{"tokenizer": "char", "encoder_activation": "relu", "encoder_kernel_size": 3, "decoder_drop_path": 0.05, "max_precond_dim": 1024, "adamw_lr_other_params": 0.00087, "lr_schedule": "step"}
Rows from block 2 of the text decoder of a small encoder-decoder image transcriber, named by matrix and row number. Rows with one number belong to one neuron. Each number is 128 + 24 x the weight over its row's rms, rounded and kept within 0 to 255. All counts start at 0. Numbers have three digits each.
Before each neuron's rows are labels from the 100 texts, of 14976, where the neuron reaches its largest size: "fires on" is the input token at the peak. Only what is clearly more common there than usual is listed. The data: short English words printed on busy colour backdrops. In brackets: how many of the 100, against the usual share in percent.
# gate: MLP gate (decoder.blocks.2.mlp.gate.weight, 384x192), inputs 96-191
# fc1: MLP up (decoder.blocks.2.mlp.fc1.weight, 384x192), inputs 96-191
# fc2: MLP down (decoder.blocks.2.mlp.fc2.weight, 192x384, transposed), outputs 96-191

fires on: "e" (100 vs 6.7)
gate.308:154112122141137134132131096143160099135113138136134097158143136172124145140137124131144137142136125148161164134123105127152123086127114129095124120137131160105126143141142092100111109119146093119158140114115129123124146080085122126103126151095128129114110166106134121176134117171104134157
fc1.308:169121159130157149140132105113140133148111125154141098125158185149140153172131137119128135143144124179160174146137110126153151063127133111083145114114165156113101124124135099132108104128112063127131114090139141110109106092098114134118105160108126135132126154098142112180136116136118131122
fc2.308:155118124139149121143125114112101094109108148120153122114129092159131108142097112149114147131142110125076126122168103140162168097100114140136091151123141119111160151074172133134136098099066126152156155121118140120133132162131141064129112092122114159137147101076105123140143172131077125147

fires on: "m" (100 vs 1.7)
gate.356:121138143074137123128112137132177116142127153146140095121136152122139159159129140082226160135122110091112163128140093160101141155104121116139156183126110149104152125140152170117089172106101117100143088123120116104160128133111143181138170141137173154135130118114151116092115139146153164155
fc1.356:145121118082111139110164147149150156131132135134161098122118145134118144124141155108196139170124103125139150082124137094129114161128147132116174152122099115111117108115154129121125162136147120069145110138123123153118135113079137128161169103089171130114077104124139135131114117188129147136
fc2.356:087105131093122114122124109071138102171163172157170162141142143151095134165162188133174110117085153133136125130120122123133140127125166114161163146114101116141122115107127119122084129089126138155115078156125112151123149172115147119127131101157139122120094142130106144113168152095157110088

fires on: "c" (73 vs 2.3); "s" (27 vs 2.9)
gate.382:104091127137137110182140119118127112148143104097107120118091104149152141137142156136145158094143115126093158188106128115124167140149119156122202163141079143155124174113166117165128143123147121097128148113123065128144116161150129104123136099145145153117094105169106127137162113113157126127
fc1.382:149109175155166164129109126174116099103143138084152143115109161149135157132075148169102135098108127132101144122171112131145126137142098127138158096133109152119090101122143159160125136096113111118117167147094127164150134151109124101065135132128114145129096093157114183145151117091122121100
fc2.382:141121144141088124131163154134121132129135087114147132129118129103141091120117142100104136104133086125158102200171151062132151087155119125170135121095109101149101161108103148137134118165100140106114116140144096095096099111120131134076131124121081125121146109152114167078117135151107130164

fires on: "n" (53 vs 3.8); "l" (33 vs 4.3); "u" (14 vs 1.6)
gate.103:140137140106101144161134058105116118145139140149132098118109127100115097132111064162153083103121156140191134131109128109123129127158132164144151131111106156186115167159147130116089136158137102148087103135127167154152107113090103117133124134118121071124120137097129111152114116149113161143
fc1.103:125148144076110139156120058117129158162120179114176098119110141114099104130112111143143108110078149098165171154094129116146166128149118131149150125116115171142121147149129127083094119137138125131083123110111166138165113113071108132108155147116128065120107160087132116160133103153128153116
fc2.103:138120185122104107107141112142104144118140109112089092152144118152146116140102133165106122092132079098117111109128098146156124143139163099107147148109137147126123094129117125118111095102159157140103139134123117099153095136126166129151131126118127108159135170078086122103134096132127101127

fires on: "t" (96 vs 4)
gate.34:118119154118091128137135152188100166147094126115129105152098139110137129158157138123125120153125157120073125133152155097126078176134113116143128106092122155080141128087112061117103114127125153115107113107096095128078118164141083112104132108135123166145139151148102125108159148143128186166
fc1.34:130138157147082101146137117124116149146127110123143128110123148126155110145154145128131118147134109150099132125187125105129117166136096089108088134090142147111144109064122110174071127119138143137138128152122134116047101155124083132111140132112074150115119122151113156095124160152142185142
fc2.34:102084144138116104096118114153175141121140092096142096104125136119134155112096145133161139159149102171112093159112162140139153174097117090108117093086134134139139118110161099172128125116140121134117136126104125126117144135140136089126132111107116111108139105143151133135128139143120180153

fires on: "t" (100 vs 4)
gate.164:147135185094137104141159114135110161111101128139118105121113128142125116119095148185179114116121111174101136131103116106099128128147144091099115130128122121110117111105122154185089091074108121121116128117164111094107161151106122148101136157148110129120137137167196138139137128100157132136
fc1.164:163122178111160120149175096131091152110138140161111128112128130118110076143091135173167124111130128160104160139114139130110139113158143093090104098135101124139153127120110137170098083083077130111112135129150133103096152143074116122108141133150137127127150140138170124133155129120120136104
fc2.164:107106117109122136128144079155136123129085139105143099140114155123142129149114103153152147149114071123106130121086114124105115096113114134105083117151117154130079131122113119136113144074103110140144133134135150091127167133109145142092112125115091116161140116122139107120125081132131160127

fires on: "a" (58 vs 6); "i" (42 vs 3.9)
gate.137:123141146130146145140150166094111109148155104123124086175143160155138156121133094160149136103140162183134131139124089179120132107131096124157138104079146114140117121142161110106112154117167142118117130123111107136129148150137085106141144092140124152152105124116124142147169144143107126134
fc1.137:121149132108153189115161164108075123144129122110129119150128153180125144142118087157152133105119112164159136144104068145107086130108101113113160122095126129142075125126163139111106164163145148096138125115115143143113138139115116131149143127134122116119111121112139131115143121130116123142
fc2.137:150131115148122131141139150146126118162135098156137092139118122149133130161154091134118088130116150136150136112116148172146138154124143144150136114097125099114099124151108136104105148119113164119126153091150125143161143148141115123148118127124130126158120168128112139148126094113134145119

fires on: "m" (60 vs 1.7); "c" (24 vs 2.3); "s" (16 vs 2.9)
gate.105:185152129120148107141135129106160060080143128094150126117101133079114134084116146118135121088158099125118098110079143145103132108134120146141139117076116151124129131158121089127114149130151112122134145109124131109150125140109113139166109140102080126112139121123166092121133148115187135167
fc1.105:124105160095123128166100147074100167165094125148122101142132123114189117128129129160112115153156170131158156154126114183154127135170149126176143136174128109098096128085110100120113109093142099106108120137117116091093145160131125102107145142126167149162137136127166132131093101114109109095
fc2.105:174122128133153126139150167123103150094131150151168126099160104146166116102167142139090157117176147105147153089114108120123135126132076108162130144125152124134135090111121142132110089142155112128141098119140114146144121168158126110135127136122179121140178106125157160100138110179114126095

fires on: "c" (85 vs 2.3); "p" (14 vs 2.4)
gate.19:139136160125125174169087152130066147149130139113107112124087085104115202119108117108121145152166147103120093161124138111126170132144147124154141161160185106113127115139137097123113161132101120147150145091147136113166145134165142158146118143139094101133113132129079125131115175119160134137
fc1.19:109133101099154125147120142120128107122145108124107097095105130093118116145166121154123146173140139136165056159113143132126111097139151140179164174140141131076137134113129157131113119135109117144138136062120100138156102123135140146128099168092091120113116131156116160100107132138137126124
fc2.19:164179123103100130113159116114086153150106137113157162168129108142150089134141167120118133144120179083124103138105125123126145066064114113155101149167123140096138156145103120137154147098139090085080150121120114121122125163141145122121143100135123109113098129132125154138156128155181097145

fires on: "o" (52 vs 6.8); "e" (34 vs 6.7); "n" (14 vs 3.8)
gate.147:096160109144136158061121147137135167137092149134126131147123153180144170108109140137114158177094089107119135120154172141090180118134141155141082097149175130172117153119150118117120122104086142103099142122128116109128135160089140110109118132150117148112116118150114130153145118123199144078
fc1.147:128119163131146118156119145109137105145152162103143143161106120124160086150100113138163128103100159066112156116119161142105133113101092119153126118088111118148193120141161102125157186124107141094145155137113115159121093080097123137138129110155133168110156145164102095127105182071112123172
fc2.147:148109096153142148101093118159114167140120172126140103190128144111136123128121140140115135103130149112068127102107168129133105128124180143153103126117093154143138091134160134143150133137079137122101119117178147145139151120114132151125077147134090120187144114163139108136145098120123128123

fires on: "i" (60 vs 3.9); "e" (40 vs 6.7)
gate.160:106151091118104106109123149131145158073136162141156138126079076133143106121097160144100130172138122066129129125097121118133148151106116178130104128139138157120106150180176076119096132130106113130118163114090116147091142144140133120145132069139145125102149105143095122122177105093138144182
fc1.160:154126154156123158118125127132075105116107104089111176105136146100117132137141117153152123106111137164110119126137096182101098135140169103085181118112137143126100090100120155141149132172123117113091103130125178154146102143160125140137143130126143148149137110085132167136108153145087104126
fc2.160:159122109173149086108116127096095115124116164133118114085127080127177135130151145128102102104125133149116155132134145124118116091129137163113146127132110143130147156095122124085083135148144142148117154135138132168137153120157122151142148122162185136090112136105139137112154111100128130100

fires on: "i" (47 vs 3.9); "u" (47 vs 1.6)
gate.306:136112109087083163138181120118119137139161141097150117087102138114133120096084113159087125172151134124138117090122149133066138124109131106132101157127096146166107113125102111107122101153111150149148103118156117168144116168141135111154048136101108108112150167127119138107125111148102114099
fc1.306:120132145162148097132077120175129094076118124165129094148125113158121119151145119116173150122083094139107125157123086161182071129141138129149150105117151130117159149129151178124140155128143161127109113117139145112118153064101116134111152112105139128114125086112171132135138139117134137126
fc2.306:177153102107125130088133154127130161113122117168113091110140100168114138142124120112114128163124125106132135125142109107178100150148180165145142109117153166117094133131190160129133122115123066137129152084109105112107163096132136123137142101153141143136154101146147127165145120125138177113

fires on: "a" (57 vs 6); "g" (43 vs 1.8)
gate.343:100112135144098102149122130105149165132145148111143179110107121130123086139119148133141124144081117125142113159149127126112162162117118130111092163104092169112175135133173132146110121097174141169135131118103128148108156155186116178175155123130136156100147154121100101090149141156140162116
fc1.343:134156090104106153101165124144147108141103127068153111138141156117142132123142153122128132120178138130103137123150107092143131169153124121120103099155138104159096121111114087119125138112156124093166115116128156145118119143133090123152115119128164108109103137173104135148089113135132129095
fc2.343:136152111114135166089091110128171093133115151122147146119114145126113139152118115160127161128113120153140158135147136116136125118081066145124110140134133102123104147143070136164158138080098105100154115178111117152108150181105160117095117105094126126161158152136112150130091156166162112105

fires on: "o" (100 vs 6.8)
gate.332:143114200152140082139126110153122133063168102123130151074109151095127129113148147129137134101137106162156119151149148145144157132131106148135117135143139159122091091138099158133111115078115129136124154090174090123141129132099106135122100148113101126090154119133139183158120084116154143163
fc1.332:122153120153152148122099121149129128124180138124153137062104143103107114113137125148156150138088120160159147139086066119160145140124097180125099110129167133143071104165071142129112123140110130130146160088155110115137141070119124148100135154144136153115149136116124143162150111139153119141
fc2.332:141121110158111156142131139098155121098166161122154141147099140156141139087150131140151100156097146104166137127143141113109149088176135164160133147117143091113128123093083134115128112155105169140131098098145102143135142099138138130147152113081082145128118135163161110123135110127126142123

fires on: "a" (100 vs 6)
gate.376:154131118120127117134111105106147154159122112150129097116179094109108037111149122113141148134119097157100132147150186128119086134147114178160132169130126137123118182134101137100101131137190126135107129124139125115155096143111117147152177097132181146149164132115130107168088126106121142140
fc1.376:135161135103069099124129177102157119144049137108125126128153125119086091125130134135116171132138141157093151103109118118128133114100141163129122155141185141105105114138120163141133145119119131105159126127142140125166115139119071114159158109153102180144141131102158115161107124133130109108
fc2.376:122163092151158077133119145091150128130119114148133120148089147123168163109144164116142124118095111101140169083093147164154141110136101129115077138089150152127147142129128146133080128095115117142124130103173183113125146113162131149115143127125127142140151138135136124116130137077169165131

fires on: "r" (61 vs 4); "u" (39 vs 1.6)
gate.383:111099125128154109095175067136160074129122110133148125152117148158141130144117137104113134110118120107125109144154139176130124138120136115077114079123101123076148150096110099101108105129106104145104115140121105085124142151094107121103127139138132079130138116137180133108136147159145085156
fc1.383:132119111143141130092156106105129089158079104135138109148127142162152097153112136112099119091128083135150093162139107170103104152129114130082097095107094130109112137103091092085130113119135127166126138122171108097128128185125109093150118119141148085131146136112149140092137121138157100145
fc2.383:094131135120132129138161119173116110140096111156116131132124090141137126121120155127092134124118075150149121139157130129126160156126127106110089113163155080127180146058174132133133128118154113147131158135131119126158145160086117113127132107127142129121120141125148102103122133137185135118

fires on: "t" (23 vs 4); "a" (22 vs 6)
gate.268:132126116157065096139150132188136132076109107153113109123123150137156134131132138114111125143115126172094130150118140101152116101142155111122142141123128165150118116136115147165096134081139133128113092114132094114147127149119136150141089131156083128127110105115162134137124062144110138106
fc1.268:158128168115132117130137115152152130136127113134146123108143141081151107138129142108077101093146177128097094092115141116108085192111109080150143102146152146120146114128064135129117140128093113121113124094147129108115087122134115143106113130171113093130136136152140152140122129121137120176
fc2.268:125104134105135097131141142142149163137102141083142114095122132090127120108117096167158181139130139148138137138104119146106083184112103125123087141134108136125126142125128105206140168113098051110114128147144175128112123146107133130130096138141147114141116095142091115123137102115128114137

fires on: "m" (59 vs 1.7); "a" (41 vs 6)
gate.8:152125138146094143153149160137117148149092116112159189118083161157162124099127139143128158114133136107133122113135093101145092148165156146147103151148144112106114146133164137132106125135125145096145109150133149147143146169134146118155156190120112137116116152110158105121166122100125145207
fc1.8:160110156133108107116098148146098145146120104089140159163087152131160138135140127164126163116125101116142124099102057119166112148168126122125130154118130133112118123139141117168094128108109125119154120144101125136144156130119138134130128191107101129115118125155111116123119120113118104184
fc2.8:118117145140119143048155143132094142125118146142134112174104120154146100129117156147181157128125155187111138117116159089166126147107138144136152160109087164156084131096106130101116166110162136158119144119155119130087135111140104151131142141087092138136090160154135148098149117147178140114

fires on: "m" (100 vs 1.7)
gate.0:149125196108107098067171123144098132124169116130141125135115140121141132144133157111121141184161107155123143112115076148101162142109139067066122132157144161184092129109126137128120115127146113107089134141130132127142160084122111101128145100082185124153112110141108146153109084134143148177
fc1.0:147141130137143129140132116118087133126129100133103092173125115113134124141128105143123151098122113133142105137105128074121169106109146110121145126093082127144112129085106161103129106205162112150119149144155148132113066152158151124098117143099102095129098161110101050109162161170122093129
fc2.0:117129152127150122120132110118094108100166149095109141114151169113180106103113072099138130117134106092097111115098137148125114124081119148096074176118176100103164100119105106111109154091090158103075082159122090114154098125117092097133137124120107161125141078114122123124089118145160101099

fires on: "i" (51 vs 3.9); "f" (48 vs 1.5)
gate.334:178121157122129131125123093140133138133132156136147123122121074071133125115120162116146101136109137124105081113161174143119146135137127131142150108146137104152101128152164116196128138139104116133131141120160145133118119168079127130128117099126134151093148125138089116086133125097155097139
fc1.334:118133119139109131096131118184125119101120096144129121115114125152118134173123166143126145123122101156099111139170094121094123166117151090109121092115146166102115087142165133132109128113160152135102163093098168145127120101070115100126119115169176119180103095146142178130125161143106154109
fc2.334:154138105149143117163097118109121136124124148118123124125134119102136136169146166152152097088170101094104135121151128133114124119140151154109180119153174134138123118126133124100133105144184136097101081116121109142160088096112119137142186112112134148123100105128134143137119165116133171151

fires on: "o" (63 vs 6.8); "s" (36 vs 2.9)
gate.291:156153120134141122141118123143116131176147141124147103120127051111153114114126129152140114139116117142128137156173148075137089150132143133206167164126082095181119146098155129128116116144118153132096144127149133129130150136106165120146118090092127151170115165141124115150121111168156133116
fc1.291:157139138072144137128111134120154130165106122149120134135130182092118130132166152137109143163138168121117083116117118131132143114138122149093092156126143118142133165137145144173170123064096087129155085136133073145168108093102107141198112180139104147129161121153130114105108150133115109110
fc2.291:105149066142102150141152090096126156148099103149156113121131109098156138140141107116120125181098159146125152143100152102135121135164080122113100126082122136114112142109100093138157140127148093084130138128122129126132144115153129083151116155103117097103119157120100160100116101097148138151

fires on: "t" (100 vs 4)
gate.244:136107137162157109123146138080105104117138055150151135116114134112110165095135146123129139123127121125128140181154166154147120129137100120157131119090131141130114095102139104136111139136153121118154165135130113071092114137107128140090173119165161109136107127125135133106096123088141138131
fc1.244:133138125141125078120106087101107170115117060131118128113119159121141145116092132127112125116139119075091178167130116161161121125144130117141139088095123196155157115112124117129137137113163139062148123127105116111117099121093129109090151117160127135103121105162134098109067163111145150133
fc2.244:143095155121107116094135084136129133117138097115158100135124147083103108166102159180161120133078134120071136151139140128152119135086164124175138119132142110148126146118103121142116095166087106106128138107128103124126125123111140151106150123170106118135130102163109110140114143159151158103

fires on: "a" (86 vs 6)
gate.212:126124110093104130108151107135130107103108178154151132112136178147095180158157145117142148157140138150155124139116154149133127096095120141103154132133139135110145110131135084108088124089129113126164110100135120102119097140061154102151128162126154133106138107137096114071125125127106125069
fc1.212:134124107053074133111142106150168119101077167150134140121161157150136131169127153107173141134125107108164157152084135113123119137125106119130132106109067181111093109114151138142111158119134139146155099137129099108129126120074142134149162108120143140116133128136135118089116084137131163129
fc2.212:113089140133153090139125123117171121136135118153155113130119114090102134109139128126148109137074107101160125143171165147097156149154187118133159147084117103139143147126147145149040140091105174127145097142110095116168163121100128113145113135129149122118089094102107147118115122174120113137

fires on: "m" (82 vs 1.7); "c" (18 vs 2.3)
gate.178:132159128105120164154135136111152104104143139078133077138105104142103170127097114136169125096120130137121099105121149115143143132133141147115171134142121149117115152155125128127067164147091163111110150104122143094174117145103122144121132141150060126089122121147120115132106131134147093181
fc1.178:128094137137122097077116110184150103175135113122112135139152149096124114139146126108132109111128091109124118120116126152092100132116125107145138130060165148127122124131112163143208154151139142158140127120134152135148103088118118159138116107121154126112125083151090086116133135126152157145
fc2.178:164126164116112173107118127089128159148118180152099133148145147104111143141122148107116136127100089147095143110090152147106124148077142135108156109072126121106122133141136128101171098132132068130072104175087097122098121097095124169129129145161128150123139105158137095103116122096126142139

fires on: "t" (82 vs 4); "g" (17 vs 1.8)
gate.329:130101174134139076111093135142112168151145115156122133106125174163114124124131156159153123124115114093103142119166151133160132124149098121142147130112138167129120127093119123136117156096142140102122101131083109106117134110100135126100175094158099118146136138121150102104109138095141140084
fc1.329:149153127089090136130112124116137124130103185134099140145132154152111111130169133082156127141133131118154122109083131118135152089091129154088152153150153084104148150148167138119149144128109123146136126119156131123143146145081114127172074133088102120148096143104107158120136139149131117131
fc2.329:121179104171132133161130151115125098116119160177092147131132114197119107114178112069102122106159119144189141130116103088114127108167116158089138141161119090090129150174150173113118124154181123147124105084112152132157167095137108119163139138126115114062099157116133141120175129129136104119

fires on: "a" (56 vs 6); "l" (44 vs 4.3)
gate.373:102136136086115134052140139126146128145121132093076128114104125123135108153176127093148167119133137155145136166110139107143068144124088126108130104170113125128090144080115146157132152120104085108152147152201146105109130144112126119152139145135152155129132098135091092132114074099115140137
fc1.373:165118151165161135203119108116119109121136139165152110139162138125124148091072132172105093141100140114095096107133114168108183099122155116144138143090141141128154110151144111104102100132153165144108089113058114115132133129140134146080121090132073110132118133121154164117141174140114135106
fc2.373:154107179144150110160089134121090097106141114130108170169127144161155111123115103144163117102118150092107111111111083129105155136153171088169123142124127114130109110116132123104118101104127138093076105163061125148127091141099128132111111115170137179115113112133142114113142166100134115149

fires on: "e" (74 vs 6.7); "a" (17 vs 6); "i" (9 vs 3.9)
gate.269:153157121127136144129114178146142136165130124123102066152145141123114132180163095134141150125114170138116130205150147170155090106137099137145141100150101140105084124121125121136113119090138110115118112138135120162140133171104113131148165114122090126128136137132110138142116102118151133101
fc1.269:148170130147131114155117123153151123146129132136135104076184113098103149125159128115129161167126139124103114146158135083156122113163094165180112151173122102093122116143135118141143098090140093137146108150166105128148146148128122106138118123137104131139130100159101111145123106129159113075
fc2.269:115140146118138131122158137110146136129131103101162134092120120095128133107169156138110156141126101128156107121169123107104110138133079147110122158138141099127148160065104117152116155111133069162124115113127111092105138126108132102144120143109120112098148102136135107063098149130157120128

fires on: "o" (51 vs 6.8); "e" (49 vs 6.7)
gate.33:152131173157129099137144113145165160110137136134136120119124119097145135120135112143099122098109078103158089144171159109130122064181168133105109135098078120106161147173165082141151127131130132106113088159141082133130149169151099120162146118143137116147144108119109167104139112170150144166
fc1.33:152141153101142118163125145123133164135131136129132103104134079131152112141154148120123126109147092121135093111146127132138132119136178155119145117093073115143166141161116107128117103131137110096095140135144069145099089160122145095173100080138167116120152084125113154098133116126170103121
fc2.33:104124122111102166125099080157126145158092127131133117144155123106146125107133149103147160130087099141150135139163124129092155139107132112142113127119112095145112110097150150149170161111131108165117117175096155142121127110090127123112165171127130140142085144114109108139121127126126091154

fires on: "k" (25 vs 2); "j" (19 vs 0.3); "m" (16 vs 1.7); "c" (15 vs 2.3)
gate.92:077145114165074091113147101143171159138106109164161097127127125185133132071154134136112133108169120134089136108140153104153101144155117119106071161121104120139142170136150128114137088132166094112076134107135169109142130129171112120159092123131165133150109105093133111140134136122145124141
fc1.92:160079144131174136138095117119108126141124173117113137132157096114158112192132108103150145105124123134143140154133124154095150095115100094120146090119123150116151145111130138161133131110106161163111123166103067131120133121115147136112141149084109120109140159150143136089138125128137154096
fc2.92:144112108106117116139165138142108148132146151180138125108154152190108121091095150158117113107155121125130143096141128121136130150111086129160110163075088119161124087082104106121123135105134120086127086108094128142145156088118100174130113133113111121125090085139118111124130162153090142144

fires on: "n" (79 vs 3.8); "m" (21 vs 1.7)
gate.171:116112119121159058149148135179125114099132113151148143118127120098115162126170128114115132123149132124103083122095223107121128122111103169140150115096091166085142119145117109134118160142099115138155117121146107119125124155111123143111114106122096149102143111154099109140139135140120137157
fc1.171:125124143127114077123165128182087141094120133144102144115147150070116139133168130145130133132129143126115085100110208120094134116110110163151128108101083142098136113122133126158121156121115120162158126108131121114130119127067116124132095113115112156113150121163134118111138111148147145144
fc2.171:152134133155128094114144125118134134133089086148139133130087175101123140158162115097163128089139167110112091113123187134133114146139126151141165147084083157077176137136155103151126143080122068164143131099144139126123115147141097126140129127169118151122107137143103107124074147127160141176

fires on: "r" (73 vs 4); "u" (27 vs 1.6)
gate.224:147155128124101123117099082111123114151097133153127118115103118133097135128151158103148133107145142109129132143098144151118122104097127105119116137152192144149115172089122146131127150141126088112113107113130140083099126153123135147119117171130106108147144142108089148109134126146177153119
fc1.224:137167135135090142117097062136125127145121122143102115120118132116114149128149131096173138109123128117102142133106143147130114099108130107122136132136179130136127150081115170140107151124133110094107120113132106107061124151122133144100143161134087122153140123139095160100125117128159121104
fc2.224:156143117149116110150113137116127153127141119178074113110152120115144118108152103125145154133098113105119135156156127088147161079163143170134112158139080133088131153188102151120098118161091127148135074105121134102127135168148114138133161136131113124143131178130137117147124111124169064130

fires on: "k" (76 vs 2); "j" (11 vs 0.3); "c" (8 vs 2.3)
gate.285:134131139154128130133138118148141142149128116130128114108148138157109150109122111137137135138108113122158137153142109099167076109160138145152143137132090140147137126164120145114143116116148123093155095129112115133178164117169095140117109123117106122142131141137061123123173092142143189117
fc1.285:137159127111106134127131125174164107117176173111155109091100151148123093121124165139152133169107158117074136181155126104102102115142118167157115157150124122144118117119117117103132113088142133140130066131104130139136128123124096149154124107153124115174110122087156125159118126154160153085
fc2.285:094140123133108168158136121115138094134144126089140094165082098119087139120115179172142109107095074130155086137139130150107127143092115129109092097131115129126122195165071145126119100155124120134093156097142075151087100139112133079164113085139136174138117122109161126143128145109138147107

fires on: "m" (62 vs 1.7); "c" (30 vs 2.3); "s" (8 vs 2.9)
gate.113:113144147102170150140115129146162111087174109086104088143118158109082111144104109133134092107116070102128099089101128143106135131125138185111116116104144190098117144121127131144089145111129117124157131102103127157140111135118101144140070131135063102117145160150134131115110162122213121128
fc1.113:101127144130111124159141134106090154171112134106122145144164137086179153135142096147133119144143166118152128163145069125139151138147115168169130122189187101147083127121130105142102123083155127125117086144130110124107189119163121121089140130137137129157117122156166156168112100115127098135
fc2.113:129073158119157131170122137157167179093143101154136139111126117141154130102153140147116139166121118119161143129098115114120108149132103101135108135125141114152073113086096118101087087078165130113096141124120093130120103154151112144124121178122116145130133142144171165136167139122082135118

fires on: "m" (68 vs 1.7); "c" (29 vs 2.3)
gate.43:130133133116131133095133112134143091124148108092151126103078163152132144114117154101126119097145089159111096086113128139095123154105127127115155161113124176119138200139132186143093179160101152136141132119121140140135130110106123140173129125144109104100100131106122066117137156110187093150
fc1.43:120108128146097155169144140118124179134110125155100136126154077151133146127157105150087130160120140128104166169149134123178125132148163148127121135146133143148125098112125122118122123115143130137107090169139093128111140122179128112127090089099158152175150138112120171132122111134092143099
fc2.43:104118133143166135127119149122160140126122119107146137089158133142152126124159149160107097131147159081137176134136118155109136130150113114104100115152103156137157102146145098100074080141101149122100141139103102172129122146131140115124129118145155149110147151129102137132178138118127145091

fires on: "c" (52 vs 2.3); "p" (48 vs 2.4)
gate.54:122124158153087058144119149123133133102113132138151131129099129158115155134129154131156205144137145106107114115102117168127107105101105114099121136137089109125194142108167148150082093150137151093106125105133083123094116170130144115145129148106104172123097146136156129139151100143145129121
fc1.54:128119149120139119127133112112115122125165136163101118095128131098065138113114115075135124152131121115128184127144127180116125169075110123118168145101175140093131086059123134151142143164113113065147069105150107115120112107136133165153144104141163150137122106126102107155108120127139137114
fc2.54:132123116085150145120129135111125098154153114131112103150118131163114166149139160088116066139117138107142146093127136142097137134106146118113136121167142140114115089100131175147127182127150101108114126108113143128126117123134111138163170099133134125133135133137090127143110168131154141096

fires on: "c" (59 vs 2.3); "y" (41 vs 1)
gate.152:103120154111164118114153082121112092100099108096144135132087137138154164123105107147137088127124175135117157161149145134138129117097083114111118141121162054134112128135125141086106122163142122114128118103146118106115133124113148194090172125151149135130135136112136119115128067147155158116
fc1.152:172129107101129107109157161114139167104164124139121152107147129163134182103127097113149109144108150136125127135092129109107126133099131101164081098136122122144093076119097159109146128113113156130121157144141063091099109138157076108142124180150090145108116114170142175144143142136126092116
fc2.152:152132106135140137121132150147166113157111132107133165099142124140164168157128166116126100112133099123133163111164120176179126102147083135097098160151131145102139100139149139152131142121151126118143145131186129164136131150089125099182158130122066134093128131110080117116157141125147148119

fires on: "n" (64 vs 3.8); "b" (16 vs 1.9); "c" (13 vs 2.3)
gate.169:129127182147154103145112176115115105090094112130131116154124135119160133156155117152092105118138082145115114129136142154112125094118147118152108144125114143099146134141141083125110184106189103149125119134129116152113119126140135138150094155163141148117095116167115111108147130110101148168
fc1.169:122104146123161127163124178092089142105094103163093111147103143137167122155138111184086107119155084132133134137141116148131112101116159120171117118124128139114125137128164078130154153101169105140140105122120098145136141130125144131149108134165158140131099120194136105137119146101103166147
fc2.169:109152163109104155118120150149116120129123126146133110118177121140134162105106162158142143118131132103171127130106138099077091134121068115178115136149134136130158132157143135157149133130110088101100159109136141112115114099165140096154136092136160148170126112168136141116098150136156183087

fires on: "e" (59 vs 6.7); "o" (41 vs 6.8)
gate.240:100132147141099107097157134126102133110090125081127122091096134108146140134124147167099103115147187131132069115126123149112106092097135124081171151179106164163114116085118161096092105116161155114107122090143105161098128124107126100121139149139112159127165106136125116131160103149107139136
fc1.240:088098131139167121139131129127170126096125101147175163169126144120128116149110109109157126121144144149138121078108117129138194131141140110117114106128086134075119132133147123132071130136094142089115119154079146136138138123097123124127086153118132125111137142143186123101126119116166134107
fc2.240:147187167143080088125127110116132119111126106171151150122136161079162099128106112078148158108129106118132127119105078103155161145144132114102094165092126103112182100165098083085097144101093073141142128129146134116140112119120140162124128143143144123143144145146111134113092136142122109121

fires on: "i" (100 vs 3.9)
gate.282:146148153132121076130091129113060098127126122108123128132103155123119150145101145142119130155114129102108116090135139131174158104097158110121112144139101129137140111130118140171122155151110113128119116124118136103152142154118122162130150171092110116158168100151125140116104125111146164093
fc1.282:152145145153131095147088148114092108126116096117121099125126136095131142160094146116100129166105131130105130120141186138131150123130139115131097104124090155154167121147089140141126163142137136134128140120108169112138131150138130162114156148119137132155154106156121099121104082102144147140
fc2.282:115084117133114104153175135174151157138099173155131081124120119127109128148088156180172120141089129134084131148140100169139143160115138102146064121096140139146139128134144153153148115056129150120112176139167124106091132159071132148127113149157106107161146122133151122126167103127112136137

fires on: "n" (98 vs 3.8)
gate.233:129150195125156107129106099113100082122076125113166120143118175108114135118109106151135172107135121111145145128148151158118074084131105113128099081090146185127142163167130103085115140118120134131127174131137099146112115173114123135113129153153115120150122118120106125136146147105118154160
fc1.233:117156165143144105100101122111065136116075142115137129127138221140116148124093099165149148139136147117134141140153127127128084097130092118120116116071146135148158146143123086117158120121134121109121166146117104144073123173112138114089137181124120105158100118136116113132122094153126158116
fc2.233:112131107157163150116130135147138132145120099160092104111108133148101084108092152177143135120112113145118096160122160117114101105125125127161100111126121120159135124147138111140125135101137119132122169099157119134085097139138121133087111112146121140152121117183120139153089110138169165096